config = dict(
    train_examples=98750,
    mask_ratio=0.75,
    hidden_act='relu',
    head_dim=16,
    bias='all',
    experts_per_token=2,
    shared_expert=False,
    conv_stem=True,
    positions='conv',
    optimizer='soap',
    one_sided=False,
    batch_size=256,
    final_lr_fraction=0.01,
    weight_decay=0.04,
)
Rows from block 3 of a small masked image model, named by matrix and row number. Rows with one number within an expert belong to one neuron, the router's apart. Each number is 128 + 32 x the weight over its row's rms, rounded and kept within 0 to 255. All counts start at 0. After the name is the row's rms in percent of the matrix's.
Before each expert's rows are labels from the 100 images, of 14848, where the router gives the expert most weight on average: "colour at peak" is the nearest of a few named colours to the mean colour under the peak; "responds to" is what is common among them. Only what is clearly more common there than usual is listed. The data: single printed letters, digits and signs in grey, bent and noisy. In brackets: how many of the 100.
# router: router (model.blocks.3.mlp.router.weight, 8x128, trained with AdamW), inputs 0-127
# up: expert up (model.blocks.3.mlp.up, 8x256x128), inputs 0-127
# down: expert down (model.blocks.3.mlp.down, 8x128x256, transposed), outputs 0-127

# expert 1
colour at peak: grey (47)
responds to: the character @ (51); the character m (26)
router.1 097 [142 166 156 108 134  97 167 118 126 177 126 159 112 151  80 156 130  78  86 162 149 119 119 101  46 146  85 125 118 122 152 137 132  86 116  91 147 156  91 159 158 110 117 124 203 140 171 109 167  85 105 142 153 129 115 130 157 157 103 119 155 128 117 154 137 104  93 142 202 120 118 122 184 117 135 121 121 104 109 154 164 132 118 122 113 125  80 137 153 178 121  93 109 159 119  90 101  79 117  42 115 129 147 156  94 137 156  86  96 107 110 128 165 205 101 180 154  70 131 184 163 192  88 164 172 106 193  78]
up.9 100 [ 96 108 150 150 183 147  58 192 100 142 174 101 164 154 162 141  95 124  92 128 113 167 118 150  90 108 163 120 180 163 149 181  95 122 101  90 124 109 121 154 175 103 114 101  89  85 127  87 124  90 113 211 138 136 141 108 101  82 153 172 138 162 146  85 121 149  79 163 146 159  86 101 114  67 113 173 100 104 186 118 136 116 101  93 134 149 163 127 130 142 125 135 116  44 172 138 151 108  87 178  81 164 173 151 133 113 117 138  94 107 145 137 119 121  81  93 178 127 142 103 119  89 103 191 151 153 162  91]
down.9 102 [106  94 131  94 101 176 161  74 127 167 153 197  96 110  89  59 108 129  86 147 168 113  90  82 182 150 119 100 124  96  64 129 160 123 113  86 139 129 171 167 130 136 121 141 117 140 127  81 163 121 174  76 108 118 101 148 156 156  90 136 160 121 154 110 106  86 180  84 139 113 125 102 164 103 109 113 126 160 163 156 134 133 127  76 145 103 126  86 194 102 153 147 191 152 137 108  99 136 146  92 198 109  94  81 147 120 170 162 161 150 139 114 141  77 110 126  76 143 151 102 136 144 232 123 142 127  94 158]
up.10 106 [117 110 176 142 117  62 147 142 108 133 154 130 107 100  82  89  87  94 149 159 103 140 128 119  94 154 176 189  93 145  99 159 131 117 144 127 178 140  70  90 127 135 100 160  95  86 163 168  80 111 102 103 148 169 184  84  96 104 130 184 162 149 118 108 147 116 168 164  97 142  88  75 154 111 178 130 211 135 154 155  99 145 108 133 119 123  81 148 117  98 178 100 156 113 225  96  89 107 101 109 117  78 103 112 113 188 173 142 150 135 188 157 188 143 151 144 142 118 159 139 102 148 106 107 122 107 152 116]
down.10 100 [160 149 125  65  65 146 182 119 145 148 125 109 145  83 157  93 161 155  91 144 144 118 102 188 130 193 118 112 128 101 153 117 134 139 119 116  48 132  95 132  88  77 115 164 141 132 183 107 103 161 118 130 145  80 109 151 148 135 213 145 134 126  83 150 184 127 106  94 124 134 168 182 112 117 155 144 116  97 106 173 122  79 134 146  70 115 129 160 119 111 158  99 113 146 164 149 133 124 105 123 198 137 171 160 202 120 105  96 187  80 102 122 107 128 147 107 176 151  59 134  72 112 181  98 121 153 147 156]
up.11 090 [ 82 139 144 136 147  88 162  81 154  86 108  74 117 172 165 102 177 150 141 104  86 141 129 170 137 127 123 158 120  85  89  85 108 119 175 129  90  88 194 163 145 173 119 129 118 133  75 157  87 122 132  92  89  81 126 145 107 143 115 179 151 181 131  90 152 128 114  58 101 150 108 104 149 121 161 122 157  98 113 134 135 162 131  88 113 145 156 211 161 134  88 151 137 132 159 128 150 155 114 143  95  68 112 145 237 155 151 148 211 162 116 135 120  89 145  54 125 105 116 134 151 152 138 128 132 135 128 178]
down.11 088 [128 139 141 107 124 137 159 141 132 146 127 161 124 157 118  96  49 105 131 179 130  71 141 166 170 180 107 173  86 167  57 140 112  89 114 131 103 130 144 135 150  72 162  60  39 143 155 162  97 169 133 124 120  82 130 137 184 123 130 140 123 104 135 109 145  91 189 158 106 102 150  97 106 158 135 142 113  94 146 126 142 171  70 171 115  93 118 117 116 134 182 113 155 136 135 102  54 181 151 187  84 126 148  93 157 148 142 130  37 143 116 142 124  57 112 127 152 137 138 151 109 135 114 144 150 114  67 107]
up.12 084 [120 161 133 129 168 162 223  76 119 167 180 148 140 139 131 151 164 131 131 117 102 168 115 105 124 150 104 121 190 100 102 109 156 107 139 145 111 151 141 129 158 154  57 139 133 143  70  79 131 121 123 120 179 140 120 124 193 130 133  77 133 107  84 107 126  61 158 134 121 136 126 114 137  82 124 130 114 131 175 133 121 206  98 168 170  69  87 143 126 103 140  63 139  89  74 111 146 105 128 144 132 190  96 104  68 139 196 135  80 165 175 179 142 175 133 121 102 159 106 108  69 129 130 115 158 105 124 101]
down.12 092 [147 123 152 188 144 126 110 140 123  46 121  97 152 168 131 149  85 135 116 172 137 111 137 161  80  79 117  79  76 167 177 126  85 147 121 130 185  95 110 174 105 184 185 154 103 130 150 150 119 100 111 137 137  73 109 140 124 148 176 131 146 205 168 136 127 117 122 228 122 157 148 133 138  65 180  80 133 154 150  94 150 139 157 132 126 145 143 140 194 124 122 109 120  74 153 161 133 137 151  71 177  73 165 156  91 134  82 116  54 134  91 103 136 126 120 108 126 110 150 129 112 112 135 146 111 144 179 141]
up.13 082 [143 141 106 124 128 141 138  97 165 128  87 137 127  76 120 111 136 152 202 155 164  83 153  52 128 109 132 150 136 149 118  28 104 125 179  89 112 143 116 141 125 140 192 126 182 154 134 149  88 104 156  62 110 187 121 126  72 138 164 171 160 180 136  94  71 114 120 179 138 167 137 130 115 139 134 143 157 172  88 133 164 172 122 143 107 116 146 151 138 119 133  86 110 140 133 100 152 148 159 136 138 131  68  56 167 147 151 149 147 174  88  49 116 105  95 127 139  65 131  57 111  88 110 116 118 125 135 134]
down.13 093 [112 156 125 187 119 148 126 108 166 140 162 131 127 111 114 127 129 135  80 182  88 182 115  72  95  85 156 101 152 112 111 138 119 168 120 171 110 183 145 230 153 128 188 146 126 177 126  93 164 162 158 148  79 144 138 144 113 137 139 134 155 160 114 179 146 113  81 133 106 162  83  96 163  69  84  63  77 123  99 137 184  69  78 135  93 143 136  81 156 188 123 138 117 134 107 118 140 133 139  88 114 152 184 131 136 124  98  81  97 154 124 184 105 132 103  64 105 130 134  84  98 148 123 162 125 139 100  94]
up.14 093 [134 127 171 131  95 118  70 174 134 116 123 149 125  60 170 131 108 173 113 155 163 101 109  60 138  95 152 111 173 121  98 156 104 160 134 149 152 145 153 188 135 183  98 150 130 147 111 142 130 136  92 141 133 130 109 132  57 138  51 190 132 110 122 143  47 176  57 132  45 159 135 135 122  77 128 137 141 150 180 134 128  86 132 131 137  82 145  70 101 141  81 133 126 131 134 158 127 107 118 113  98 168 114 154  79 142 124  98 128 183 154 171 108 113 149 168 127 191 141 107 176 136 147 124 176 125  64 127]
down.14 093 [121 156  79 125 122 142 148 151 159 133 109 136 118 103 164 168  79 133  82 134 105 153  80 133  73 128 116 159 175 120 120  82 169 162 150 106 125 153 136 178   0 125 149  94 157  91 101 112 112 112 108 193 101 155 163 176 127  93 129 124  81 131 157  94 125 124  75  47 156  98 127 149 123 154 113 160 197  80  96  86 136 134 156  97 151 159 142 126 195 125 124 162 146  84 104 135 122 152 106 127  99 128  93 179 127 139 171 147 167  91 129 159 124 128 134 136 138 120  72 157 137 130 155 185 100 158  96  92]

# expert 3
colour at peak: white (65)
responds to: dark on light (100)
router.3 090 [137 183 119  91 136 105 110 101 126 121 129 103 102 104 171 147 149 138 165 147  58 110 188 144 107 102 198 159 128 138 115 113  95 113 116 107 140 165 130 126 109 135 152 148 121 142 177 172 157 137 164 132  36 157 139 193 133 139 127  46 134 123 134 158 179  73 125 121 101 141 121  83 182 129 194  61 126 196 174 102 138 101 128  72 148 106 137  92 187 112 146 118 137 120  88 126 120 188 175  86 105 165 103 186 132 124 135 166 158 135 169  97 144  87 154 130 105 123 152 119 114 146 109  97 111  96 177 153]
up.9 089 [147 110 137 140  91 106 130 144  98 123 117 113 133  98  77 162 138  92 145 125  95 118 147  97 141  74 119 118 146 163 126 143 207 131 119 116 106  89  74 139 118 154 160 120 167 149  83 122 147 140 127 134 124 148 103 164  75 144 138 115  86 152 113 143 249 185 118 149 152 127 168 103 167 149 156  42 161 123 144 156 116 108 138  96 144  86  88 212 104 158 172 137 127 120 150 130  93 113 180 185 125 111 148  73 118  93 107  30 149  85 148 114 135 109  94 131 130 135 159  87 127 170 133  83 158 125  98 160]
down.9 099 [ 87 143 138 112  62 113 160  89  71 103 100 190  90 167 164 104 157 118 120 138 123 124 155 140 138 131 109 101 120 118 110 170 114 197 132 150 173 124  84 121 130  91 130 177 167 168 150 116 153 157  52 154 134 119 190 106 155 132 173 156 165 137 130  77  43 126 141 124 104 149 114  90  80 154 126 129 137 120 181 107 128 111 112 104 134  85 149 109 163 113 113 178 127 154 119 123  84 174 117  92  86 103 180 143 175 141  35 174 135 130 142 152 133 136 191 133 166 103 108 114 145 100 129 188 115 119 141  63]
up.10 116 [128 102 147 127 103 164  76 140 135 154 177 152 117 163 165  74 143  96 114 124 104 113 184 125 132  92 170 120 132 118  96 133 135 125 142  89 146 147  58  97 137  90 172 190 127  85 140  89 169 123  82 129 116 146 169 148 101 165  92 160 130 115 111 147 168 172 101 124 174  83 155 173 180 175 117  98 119 158 113 119 104 150 117 150  91 135 142  75 102 116 147 177 152 122 116 126 206 147 123  58  96  90 132 120  82 165 154 153 112 140 181 142  66 103 168 143 122 162  58 122 119  86 103  78  64  75 112 131]
down.10 110 [131 155 157 123 132 109 141  96 138 115  78 191 140 133  79 117  89 156 164 133  98 182  77 117 156 145  99 173 143 136 155 137 114 110 101 145 150 117 232 157 107 116 134  46 129 143 113 141  52 160 122  91 102  85 156  91 168  73 161 101 109  78 154 112 105 118 165 123  74 162 105 107  63  79  98 160  96 120 139 170 107 115 139  59 154 101 151 137 167 128 105 121 126 125 152 155  97 136 137 145 119 148  92 145 138  95 145 143 170 137 124 149 137  93  75  91  95  63 179 162 107 131 171 137 120 145  80 172]
up.11 083 [111 147 134 140  80 135 132 115 126  98 138  88 138 112 145 101 133  77  96 164 194  88 138 100  98 198 183  81 103  97 102 153 134 185 135 157 129 179  99 118 123  87 129 126 176 124 173 145  94 144 138 152  95 125 101  98 100  98  84 155  58  98  98 100 150 129  83 121 203 107 171 137  85  98 104 199 130 151 136 145 137 179 121  87 143 139 131 156 123 116 105 110 148 217  66 152 152 119 146  88  98 151 136 143 102 121 188  77 123 133 133 153 101  95  99  95 151 122  72 114 112  60 180 101 131 119 133 144]
down.11 086 [171 111 144  56 147  74  75 144 122 137 136 193 164 156 131 118 105 115 110 121  87 151 131 177  98 135  97 139 111 117  59 123 161 142 120 143 134 125  67 104 189 152 169  88 100 146 129  54 183 167 105  97 172 140 115 176 136 126  97 118 175 157  84 117 123 172  84 191  43 132 142 136  80 138 159 123 119 120  81 111  97 107  95 100  94 108 168 136 138  94 117 141 161 102 128 116 133 130 107 195 119 123 103  86 130 120 130 130  72 165 167 111  72 107 140 140 129 136 185 135 164 141 122 120  81 133 113 194]
up.12 091 [124 170  96 125 100 126 125  93 196 160 104  92 154 182 108 106 135 118 111 139  85 122 115  98 116 115 153 138  92 108 134  99 158 106  95 149 124  90 135 148 101 130  98 206 143 122 159  75 110 103 160 122 116 134 131 196 199 110 136 135 154 113 137 131  66  90 135 169 186 121 161 181  65 125 128 191 115 107 139 134  96 132  58 208 105 136 109 137 157 166 118 123  60 187 157 117 138 100 121 116 116 122 128 159 152 165 155 100 107 141  85 128  96  86 137 136 116 192 156 107 156 176 138 194 130 163  99  71]
down.12 089 [108 110 176  77 126 152 106 145  92 142 153 105 124 108 134 131  75 103  95 162 122 143 148 130 192 158 109 139 116 236 151 128 158 105 176 108 164 145 158 141 185  94 194  69 125 124  93 158  66 170 109 118 114 172 123  96 117 167 137 141 150 186 144  97 109 114 137 115 111 111  97 110 120 113 115  27 109  89  93 134 178 123 149 148 143 113 121  92 117  62 159 110 176 100 152 125 175 139 124 127 105 154  98 143 119  85  91 137 199 150 115 150 122 128 117  78 139 106  95 174  84 167 163 127 140  79 109 138]
up.13 100 [140 141 136 108 220 124  86 122 158 103 103  81 150 123 127 171 136 105 166 164 212 118 121 200  71 157 139 128 123 123 122 102 125 109 113 153 107 108 121  76 108  93 120 122 110  95 116  93 122 133 102 102  91  78 123 107 111 123 143  72 129 126 176 159 123 153  85 178 169 166 134 118 128 140 135 149 104 156  88 101 157 172 111 148  90 140 122 109 164 112 209 153 108 122 100  66  98 154 142 131 104  96 108 172 109  55 155 156 122 108 169 141 162  59  58 148 147 127  93 165 117 204  88  98 137 122 156 127]
down.13 097 [143 116 123 110  80 135 104 190  61 134 137 111 146 114 104  83  82 150 148  90  70 131 115  72 206 175 109  88 119 114  92 211 126 132  85 105 133 128 172 137 130  88 126 116 125 113 119 186 153 142 124 166 185 118 129 153 141 142 105 161 151 141  98 139 127 126 171  95  91 146 127 123 164 158 151  91 130 139 135 170  97 110 175 123 159 169 159 135 128 120  82 138 110 153 143 113 163  94  46 103 138  72 140  68 149 138 123 146 135 154 127 157 108 148 229 184 122 152 105 102 111 140  96 148 132 123  49 159]
up.14 085 [192 142 178 168 150 179 120 162 151 166 144 131 167  63 144  66  76 113  91 178 115 119 141  73 157  73 105 172  77 122 183  86 100  99 113 107 153 134 147  97 142 106 108  47 156 177 115 123  72  82 101 133  94 133 155 109 181 140 159 164 136 141 113 105 113 157 145 141  69 170 151 162 193  82  92 149  99 158  94 164 127 129 162 150 100 110  74 132 101 140 157 179 131 173 122  86 152 115 134 108 124 112 142 125  68 118 143 164 121 122 129  81  90 140 154 125 128 156 112 125 135  89 123 137 170 171 132 117]
down.14 088 [162 142  99 161 126  92 177 144 153 160 141 151 159 144 123  77 139 112  85 108 165  91 118 115  95 113  73 145 155 122 116 110 129 115 145 128 118 183 126 126 174  96 105  82 163 124  60  97 129  90 162 101 184 151 116  89 129 110 107 148  79  94 183 168 156 172  95 160 133 158 185  97  97 154  72 109  70  94 136 145 108  81 174 179 109 166  84 146 100 143  86 136 190 131 139 171 171 145 140 151 130 109 100 133 104 165 204 112 118 135  63 102 149 177 145 162 147 149  81  66  96 110 119 131 138  89 115 115]

# expert 5
colour at peak: grey (94)
responds to: the character @ (30)
router.5 087 [147 125 138 109  96 157 113 106 135 109 106 123 145 157  39  83 124 154 109 164 160 130  85 118 157 125  97 166 132 172 134 111 176 139 150 115 117  48 192 141 100 124 127 110 127 147 156 154  98 133 113 108 119  55 132  47 104 113 149  99  84  91 100 136 112 147 154 156 110 134 129 174  93  91 113 115 127 178 153 179 178 144 157 154 181  64 135 150 115 180  90  96 118 125 125 156 159 105 129 174  77  79 143  83 143 168 115 135 140 107  85  92  93 124 143 127  99  49 155 122  86 184 182 146 130  98 109  86]
up.9 101 [ 73  79 112 111 147  99 100  93 199 147  99  97 145 118 120 177 123 147 153 161 140  96  93  78 142 101 139 148  67 154 164  58 154  33 102  95 145 117 131 172  72 130 138 138 111 133 135 130 135 144 203  89  99 158 108  99 102 135 119 133 148 170 149 113  81 117  86 161 185 152 132 167 182  81 143 174 174 138 103 147 134 128 106 108  80 126  83 162 135 117 141 137 192 122 140 161  85 115 140 138 178 114 126 124 123 144 168 203  74 168 130 163 139 161 151  81 146 150 128 151 117 144 187 114 117 130 130 121]
down.9 101 [183 120 163 142 110 118 144 154  75 108 102 128 136 106 156 127 118 125 147  93 109 111 123  98 112 185 110 107 120 149 114 146 160 121 167 143 177  92 185  66 171 131 129  89 159 140 139 102 104 159  94 166 132 124 106 117  69 142 143 138  97  88 161 154 107 147  99  79 154 140 134 129 113 122 122 128  25 141 141  74  46  74 166 147 161 161 151 107 170  76 207 114 125 193 156 190 118 157 113 107 124  93 128 165 122 205  86 141 153 104 123  95 152 139 167 149  89 138  98 149 141  92 140 124 127 100  77 162]
up.10 095 [155  76 154  96 110 173 112 108  76 107 170 145 147 142 125 162 131  97 154 197 139 160 136 195  91 110 109 113  70 135 166 174 114  63 148 158  42 159 127  94 165  68 143 134 129 137 150 151 146  91 131  98 165 112 114 154 145 152 103 129  98 161 156 153  99 110 120 154 155 132 209 135 153 179  60 113 101  96 147 117 153 114  67  97 173  96  94 102  92 181 170 108 156  85 120 140 118 117 130  98 108 117 105 182  90 119 127 122 173 127 151 141 131 194 104 145 136 115 106  98  80 133 186  90 127 114 104 143]
down.10 092 [119 183  78 195 119 116 121  98 196 150 164  85 133 130 165 101 105 177 102 124 166 103 176 148 161 152 160 112 159 168  96 146 162 121 176 119 179  81 138 119 102 153  71  88 167 111  99 140 137 130 153 113 100  83 121 183 128 119 141 140 121  93 153 114 147 148 163 140 106  81  80 233  95  71 146 156 132 103 122 169 131  92 118  96 126 160 137 166 147 119 106 172 117 109 159 123 163 101 104 114 119 169 148 109 117 117 163 104 123 172 116 153 151  94 163  82  81 171  82 197 172 129 117 163  97 106 170 129]
up.11 094 [ 93  79 106 133 154 141 195 207  96 130 111 133 133 129  65 125 143 148 148  71  94 124  69  89  98  83  78 135 131 113 132 113  57 180 116 160 106 154  97 102 119 176 103 181 133 105 185 172 133  75 106 124  97 149 143 191 114 116 156 175 164 158 125 130 163 139  83 145 165 155 118  79 155  86 129 144 152 126 132 166  97 150 127 117 123 112 119 139 172 119 122  97  82 136  55 197  78 132 122 111 150 145 123 114 113 119 128 183 129  86 120 157 101 106 115 148 144  98 146 167 107  93 120 129 175 163 204 126]
down.11 094 [122 181 126 122 151 159 155  90 212 167 125 102 154  35  92 186 121 136 123 185 170 140 107  91 146 157 154 160 104 122 106  95 163 124 103  96 131 123  56  82 105 145 111 154 163 114  62 101 128 127  96 114  69 145 115 156 121  37 130 120 124  94 141 155  99  96  96 188 117 137 124 147 104 123 139 121 103 148 128 183 167 127 168 106 129 117  83 152 149 138  75 132 136 139 134 140  74 114 146 157 106 124 127 102 139 135 163 122 186 159 172 115 180 170 120  92  90 106 104 151 132 160  66 152  72 164 119 124]
up.12 109 [163 158 133 167 126 140 177 162 103 141 106 106 101  96  79 162 114 141 134  42  67  78 129 128 141 177  67 122 138 106 141 110 162  96 126 153  96 128 162  95 182  45 159 112 164 181 125 142 120 138  86 117 180 141 146 149  98 119 104 132 133 113 134 133  74 100 103 146 166  46 107 179 120 148 119 119 102 106 176 186 109 155 104 111 131 139 128  72 103  77 130 111 161 154 108 155 125 159 123 120 102 165 117 146 169 131 177 111  91 107 158  92 151 124 104 155 143 108 111 121  91 219 122 115  78 114 172  81]
down.12 101 [117 133 149 121 117 127  70 152 108  58 100 113 162 140 145 122 104 106 121 145 163 201 183 129 160  91 126  78 138 119 132 123  79 126 164 100 111 181 142 117  50 176 152  98 118  56 104 163 173 178  84 138 103 100 121 133 106 154 151 103  97 168 163 136 188 151  76  92 173 177 196  89 172 120 132 123 137  83 157  91 112 109 172 129 124 104 135 118 106 135  82 127 139 100  99  88  64 132 116  83  86 160 119 122 143 149  89 126 124 180  71 163 107 168 115 116 129 123  97 173 120  78 157 125 129 113 161 109]
up.13 097 [137  84 112 137 117 134 153 126 140 108 125 129 229 108 119  92  82 151 178 133 175 146  60 114 137  93 152 174 107 142 116 204  51 122 148 129 144 127 146 129 174 171 151 167 135 130 115 161 127 103 156 152 166  82 133 164  97 113  84 161 152 134 118  96 113 152 152 143 177 170 150 127 136 114  83 164 140 123 117  97 142  99 122 166  52 142  99 160 144 129 124 124 148 146 116 102 108  68  93 118  92  75 130 135  61 157  93  79  42 124 114 140 174 116 159 131 152 176 144 121  96 125 158 150  81 161  68 120]
down.13 108 [175 166 185 131 162 113 146 142 120 162 110 133  89 169 103 121 127  73 163 149 130 142 115 169 108 159 122 101 162 110 160  96 133 114  90 117 117  96 156 155 107 120 134  86  67 168 154  67  71 102 151 118 128  76  76  99 119  60 145  38  85 133 155 142 181  66  90 104 133 126  85 164 156 126 150 144 103 120 155 137 113 112 154  90 211 122 109 133 115 111 121 133 123 110 140 168  88 123 160  84 140 178  97 108 155 100 156 111 181 117  99 171 112 120 141  65 147 113 139  96 125 115 104  98 147 211 166 148]
up.14 090 [136  90 127 113 184 157  95 108 120 159 146 166 182 111 162 157 155 147 150 139 138  90 158 147 136 107 107  69  70 137 117 151 106 122 123 144 119 132 113 102 140 191  91 126 127 120 189 126  90 144 132 141 120 104 103 120 145 162  96 120 139 150 100 131 158 105 110 105  98  56  85 207 155  90 116 151 194 133 126 104 106 104 112 121  78 135 153 193 169 156 136 167 188 108 159 130  64  79 215 177  77 141 134 118 140 125 124 186  89  73 138 114 110 122  90  76 119 113 141 151 124 109 145  53 123  74 133 147]
down.14 087 [149 152 130  96 118 116 131  77  94  98 104 116 123  68 116 168 132 115 118  92 128  83 117 112 130 144 172 113 152 159 172 124 139 139 109 104 146 148 146  80 184 153 118  85  93 117  68  67 183 138 118 140  68 141 105 142 117  74 176 130 113 129 141 125 108 106 127 119 151 154 149 130  63 148 148 109 116 132 135 133 103 138 191 104 136  80 165 134 131 103 193 103 152 157  70 205 121 104 138 137 177 145 134  84 104 103 106 152 188 138 200  92 196  99 184 152 172 138  72  83 188 162 130 124  81 114 102 132]

# expert 6
colour at peak: grey (46)
responds to: dark on light (100); small letter (80)
router.6 091 [145 131 152 152 175  91 150 220 123 204 107  91 138 117 158 120  82 163  88 170  79 156 169 103 152 140 118  70 154  87 131 156  97 132 115 141 121 144  91 117 159 112 164 110 149  87 121 161  96 100 108  91 143 170 140 107 134  96 174 193  96 145 152 127 114 133  93  91 136 143 133  94 106 159  97  99  82 109 160  82 124 133 164 138  67 162  98 105  90 143 203  92 143 143 117 120  74 183 121  38 143 130 105 149 165  88 132 130 114 117 172 156 123 110  95 105 163 121 160 138 132 107  95 161 143  87 104 186]
up.9 108 [158 166 163 150 122 126 118 110 108 115  71 186  88  82 160 145 198  97 157 105 105 122 176  93 112 105 157 140 155 119 116 232  87 128 147 117 127 104 113  94  82 190 109 152 116 122 132  92 162 107 155 181 153 137 127 123 120 110 117 152 172 103 110 105 125 133 124 118 203 165  61  65  63 149 153 144  83 119 136 155 135 137 193 129 162 162 154 148 117 157 147 133  74 136 125 161 119 130 119 116  72  99 126 106 116 129 182  88 129 134  94 213  68 129 157 120 115 110 136 153 137 113 142 129 158 165  77 102]
down.9 111 [191 112 140 157 101  83 165 127 134 203 129 126 147 163 119 127  80 176 138 187 106  62  87 166  88 129 121 142 173 128 118  41 117  84 126 130 106 112 102 164 101 104 170 123 182 154 124 155  93 153 115 110  83 113 132 118 181 168 114 114  78 188 130 112 169 113 181 127 109 112 213 171 152  94 108 109 119  81 147 138  97 148  93 131  88 125  86 166  91 144 110 124 181 168 128 100 125 121 153 118 194 131 143  98 116 106 110 121 101  78 182  91 115 117 136 169  93 182 150 132 139  97 149 109 143 107 102 119]
up.10 117 [129 157 103 130 137 128 103 136 156 137 147 119 143 163 141 137 139 107 128 126 129 119 134 137 139 104 160  52 119 127 114 128 135 120 126 115 118 135  67 127 121 138 131 204 103 143 135 111  72  79 146 164 157 165 163 108 120 133 128 136 152 128 194 143 162 156  78 109 103 149 116 148 138  97 160 168 114  60  20 125  77 149 143  77 221 162  49 161 121 138 142 105 113 143 146 119  98 176 221 138 149 109  77 122 136 154 143 108 129  64 224  96 142 126 126 126  95 144 152 156 116 139 132 125  79  97 102 121]
down.10 105 [ 97 152 129  70 122 164 154 123 116 125 125 112 160  99 131 167 223  70 107 159  73 120 148  90  98 172  93 114  74 176 133 145 155  86 134 138 141  94 158 100  76  94 118 144 140 144  95 145 135 145 127 136 127 201 127 154 158  79 142 110 163 142 111 145 182 133 166 199 164  41 125 115 116 164 104 114  79 108 154 135 135 154 101 174 111 120 205  84 150 121 180 134 120 144 133 153 135 132  91 131 102 112 115 100 106 109 146 135  45  89  84 139  96  96 120 135 122 109 190 135 139  76 122 164  97  99 111 132]
up.11 096 [115 101 195  85 124 194 194 133  95  96 175 147 119 105 141 135 130  83 114 140 115 146 141  83 116 113  97 129 118 149 159 107 163  93 110 103  84 157 150 113  51  59 136 143 167 135 157 137 110  70 130 122 136 153  91 101 151 128 157 134  44 122  74 124 133 128 120 143  85 137 148 114 118  70 122 112 122 166 178 130 115  70 110 158 137 113  95 101 104 182 137 170 121 146 127 135 159 108  69 139 164 139 149 159  92  66 170 165 106 133 129  67 153 121  95 192 158 125 143 130  97 186 138 193 155 160 174 121]
down.11 103 [209 169  72 152 152 111 153 120 109 105  99 152 164 161 120 168 151 176 175 152 111 185  84 167 106 124 139 123 101 165 109 184 134  98 190 162 125  77  20 131 183 123  86 151 123 123  86  80 119 157 122  95 129  89 153 138 133 122 138 136 137 125 136 118 113 113 164 152 163 151 142  70  97 156 145 127  82 118 114 127 194 126 138  39 118 148 118 141 136 129 129 114 112 117 151 123  90 117 137 113 101 109 115  85 164 213 149  75 103 127 175 143  86 113 122 125  98  75 174 127 124 144  90 137 164 109 133 121]
up.12 097 [ 62  73 203 143 132 164  91 156 152 143 112  79 102 106 147 150 198  77 117 150 125 155 135 140 107 127 202 151 139 126 148 116 184 144  73  98 100 128  86  91 128 139  92 104 161 106 138 126  80 110 191 119 187  46 120 117 180 132 152 117 141 171  81 170 162 112  72 117 141 100 184 152 147 120 123 128 153  96 137 100 118  79  95 177 115 125 113 151 118 127 150 134 140 137 147 130 112 134 163 144 148  95 144 145 145 132 104 164 148 107 196 152  69  78 130 109 161 152 154  84 188 134  76 105 137 136  97 114]
down.12 107 [157 193 161 121 154 193 148 161 148 170 181  80 159 101  91 103 128 166 131 155 139 110 121 114 115 158  78 118 136 121 114 119 104 112  64 124  76 114 164 120 121 130 163  75 151 182 120 135 129  94 123 150 109 161  81 125 141 170 124 174  90 141 173 176 154 112 147 168  92 173  96 154 102 177 129 168 123 119  91 123 135 168 122 130 137 130 123  94 136 102  81  71  66  98  94 164 159  73  96  99 154 137 116 196 151 135 177 147 144 159  84 108 113 154 173  29 129 111 160 149 143  99  96 160 138  89 135 145]
up.13 098 [100 172 158 134  81 117 162 156 159  99 173 101 134 153 111 109 151 147 124 185  45 130  58  91 127 107 111 108 104 106 175 132 100 168 106 129 123 135 160 135 102 139 148 125 157  45 147 167 102 104 143 136 152 220 134  89  99 102  60 115 117 135 125 141 145 153 149 174 167 129  96 122  92 114 104 182  56  94 138 100 157 159 137 110 165 131 113 169 199  80 132 147 103 139 119 161 124 110 184 105 146 121 152 130 125 147  88 103 120 112 124 144 143 121 126  81  68  89 150 126  81  80 132  70 135 149 182 102]
down.13 104 [155 159  87 174 193 151 116 107 168 174 146  30 106 123 113 140  65 156 142 136 178 104 148 142 133  78 112 119 112 146  63 109  99  99 118 180 131 109  72 159 120  69 124 138 109 159 122 193 175 118  79 154 134 119 137 116 172 108 129 162 146 141 103  49 177  95 153 152  58  90 118 140 123 140 141 131  98 136 139 139 120 132  93 195 162 141 125 147 131 130 117 179 157 128 133 142 128 150  92 154 127 194 139  67 105 168 178  85 138 126 141 114  96 132  93 130 120 106 172  98  70 173 130 123 163 143 119 123]
up.14 082 [142 149 114 172 105 162 129 104 116 100 103 144 162 188  87 122 149 109  96  97 147 120 142 126 178 106 213 144 109 140 132 113 152 143 149 129  53 130 103 138 112 108 141 105 127 162 138 167 149 118 113 134 123  82 109 119  89 140 118 119 130  94  94 120 105 124 185 117  92 136 116  87  98 130 137 144 142 178  63 174  92 135 212 162 110 151 178  78 158 139 112 144  71 129  85  74 153 207 133 141 157  71 125 115 179 109 133 131  98 177  98 157 148 140 162 165 111  95 135 113 162  93 169 105 166 115 159  28]
down.14 083 [ 48 132 151 163 167 153 175 125  89 130 138 102 142  81  95  76 144 186 157  96 128 135 153  89  89  91 131 103 167  97 120 131  80 160 142 132 115 163  78 153 176 159 133 189 146  96  94 106 109  58 173 141  98 185 167 146 134 148 127  95 151 170  92 154 106 128 162 174 133 154 143 144 127  88 184  88  89 108  80  57 166  91 111  65 172 121 131 136 176 104 127 137 128  87 128 154 131 138 104 124 142 157 127 126 117 112 129 166 126 142 141 104 172 117  60 144  96 160 142 165 104  84 143  94  98  94 148 178]